Weights of a small contrastive image-text model.
Model: encoder activation silu, text encoder layers 6, text encoder norm layernorm.
Rows from block 7 of the image encoder, named by matrix and row number. Each number is 128 + 24 x the weight over the matrix's rms, rounded and kept within 0 to 255. All counts start at 0. Numbers have three digits each.
# fc1: squeeze-excite reduce (encoder.blocks.7.se.fc1.weight, 24x384), inputs 0-127
fc1.0:095191074097075093096104106079111143080131134076126134102126142058086096083195075109123105109090093113163095132068103111175101146120122124119152160109089109082178205073132109088162116102099170137102096113103152066142150103109176112145100102142082152105049115177122084116111131126105110114122111135092089101076081055127112128106124109138115128131178085129108177135099125098080116081150
fc1.1:141149139148182121095149124127157156125148144171106156133143142161104124140135120130143114148171133128142117135144172148139120118134130146090142137152134124165147138110114168147181112155157132147169169110136153141151135130190140113121112145154124163141167124127137183158151142102126162128144162156160117129167145148130150144165143124088129140111146142152104139122157131149128122137132
fc1.2:107185084118062098124112121108143145104129091085103119066142158068051109083178096094119070083100084091163123089087107106176150145088125122132157151097075132093181196077142121061169114108091167143119113129110156086138149072099151109156068089120073147073058100165123097135101120141112089118108104157099099088096062056137100133116170134103139138119164073145054154134130148077112131082149
fc1.3:093151089103074119106102146125086095115094097059170128133142131071099132092154090120096162111152104137142096110068098070143085132152140110167141160135102098130141158155152087114106134084088143112090112139118123081140140124032151124159152111122111111081099131151100063117091121145142144109163097105144159133055098072127105153101095137161112110182151101098142137134099132087087084093141
fc1.4:127129129125126125130123129127125130126128131129125125132134126126131125125128126129125129129128123126126126127127128125132126127129128126130125129125129130129126131125126128128126133126128127123125130130129123126129129128128128125124130126124127127123128127129128132124129127126126127127132124126126123121125123122126129127127126124127124125128129130126124126132128126130127128121128
fc1.5:122129127127127127124131126127124123123132126125128130127129126128127126125132129127127126130129125122125131123128132127129123127129126127126134125129126127125129126126127130129125130130128127129126128125128129127128124129130127132128124129127127126126131133131123128129131127129127126127125126127133129131121127129120130128127129129125131130120127123126130124125126126126126131131127
fc1.6:120126128128124129121126131129126127126128129126126121132124127127127130127125123128125127131129130125127129124123131131126128131128127124125128127126125129127124130125126129124132126127127127127125128127127120127128127122130128127127126125128127131130125121123127126123132129124127126128129128126128127128123128128130126128125131128130126126127126125125130127129128130125127126125125
fc1.7:115138140146099126114138127142176142133182091113117133059131151116078140121150143129127107083156085052139125097113151127148148139089128112127139140110091136144142149095129138034150098141097146119138155109142147120134128110115153121138108127143120152091132108151139134127115133125125095127116124168148106102158106111121106151162144154125137136127140095115099150126151141095147137129141
fc1.8:142107195186155186142142179134118118173107133133200168163146137168156192176122152172138205150130126185119144135149151140116113107189163136173139122124149110136110090197160142177109154115132126132136134148144134149145155202125127169155203199125156133127164130120125127129124152164165158112147155125127195171160156181130157154178086190176136120201127138155200110135174125131134129149131
fc1.9:120126120119127125121123130129117125123131134129126119135117122124123122123131120132125129131119126126124125132123132123126137121127119134110119124127129125120125125117119126135129120123130126128125128123132121124123118126130122120121133122129130130125123132126121131120118123117138132138126124123122114115128121120132131122123145124127128128120116137127128122130123142122127127122122
fc1.10:119117160142132170128131186114098121159086138118207166189145130142153165168133120169115210100143134176129126142133146113120076120177165121174141139139136102132117107193169113176113156102118133132114116147145134138155160186110138167152214168141170119114152157137120108128123156163157164086138140117136193162118135153124138160137065149197139113221142129125190126145140107109105110132127
fc1.11:122182062086119060099108104105124137096156184103121134160141143103122078085180096102153102131088113142156129175119103145163134153142108138117145150121106108090167187086113134159150123113131158141118114101111154096139126095153165113144107092152090136109097103168135113130095118110124144112090148134090076125066107094149131124068111057134123139116164134111118177158071115112111100090160
fc1.12:103129117131070142150105148115097105133064111098152127131129120085105138098125107117104153106112123149132133107096089112131096126135138121156132148106112108106134136150154087135127149066097129136103103149136128107139144133077132133142138131132107127112087125144117064110135130158116125116136111117118136109088110111127113129110107154144135095152141087118148109128131137107112130111125
fc1.13:135113175159157180147133188123107121158093137141201171191152134152175173174130148169121203132113153189131144143149135140119108115182169121177143139139149118125113101194164140185106157116134127130125124146152134156148142195114133171158208185131166128123159149129125108125130156170156160092124139118120189178132143175132155166146077149188137112212138152139195115157144113138127126130132
fc1.14:092126127148070140144101144131093104147079100105151135111126116099108140108138109112124157120092108141126128103104116119126121123123149115163134133099103123084126136153154096092108147054102125120093094165111123091136150142073137134146148139111110107103081130139111071119118140158131106106129100121090139117120101104125124124129093168168120107168142100137151109128156131090121123107121
fc1.15:133147090112155094101128110123125140113152194134119138174147137147171116103149114102138118155140146170145132182142118141144127142163121135126137163142145138143139145133115146199145138136149141142142170109131138142155121129176142117130115122139086164156130132152124141144152126107136161144097170115138083156084127135140145147101139074082129130112144160119131154173105155162117080110151
fc1.16:147110189184147174160151183133117113169098103133175163125150133173142188169112150146134185128137135147130140111153142126124122107170163123164140137130148117138119102174157134138127140117114129144146131133142134140145151180118116163150184180127143130124158134123122126138111146158146125131140126129136198153163152172134143141172114208150148127196131107152171108117184137123142123166129
fc1.17:127123128123119125130124125119126125125131131130125122128126121128126133125127124128134123124122130126126127128126124131126118128124125125125120130129126125128126130123128124126129122121124127129122129120130124124122132124127123129126126124121129129124122136134124121129127129126124125129125127121121127127123126124127128124125130121128123129127123129124121131120119126123126128128123
fc1.18:147114177171173171160151173138130106157110150140179172181149141184176175161119173141144183158131162192133167153184135151118127111176162138164144132152157129142121096193153157203119156128144124139143138136156134189144136186145125160157186181128150142132159144122126140143126147164161148117124156122136173181140155201144164155169104162149155129185131155147185114157166125138147126152140
fc1.19:126130132123127124128130124124124128132126128128127125126123124125123125125123126130126128125129123126129127127122122129129124125130122128124125128126126125127126126129124125127128129126122133130127124127129130128124122122123127127125125132126134130128129123126132126129126127124124127124126128126132129126131131128126127127128126123124127127125127127128130130127127125129128129123123
fc1.20:081148109132049119151118149124128120111091084071129122076134147069096134088153119091112117085110104087147127082094074100160112125100141113154157145097116113094160174128147100053128109077086151123086104152118146099134156098043149133162105103116081121115044120153121075118109120147130085131133096120105130101099098064125108129090116154140132118160156067136108126133117117097100130117151
fc1.21:127128130130123126129126127126126133131126129128127128123125127128126127127125127132130123128128128127126128125129130127130123129125127126128134123128132131127127129131127128125125130131128126129130132130127130126134127123127127130132128130130129127132127124127126129128128128121127128125128133129123129130132128129129128132125126124127129131126124128129126128129126132127128134127130
fc1.22:083131118126067136137091169122076100133074082085189134135138134092087153093145104144101178106099094149137126085093104088139096125148158115173147133093098109093141142179158080119103144067078140111097089157121123098140161142049143140170166128121126107079085129144101049112091127157138124103148095100101154128086103097117107144107083161177125097216147093116155117129121125074093114101137
fc1.23:084157077094070097102104135125116117101099106088151123141140139069095109100156095128097133080114106137147106108083113092158096136134139121153139158126090115097149161135142095121116128081102152114090105137132136080137138108057148118152133106127111120085103139153109074087108134113138127100117078129114141115084079067129094148098122125149107118167153097120112149156105126100077109074139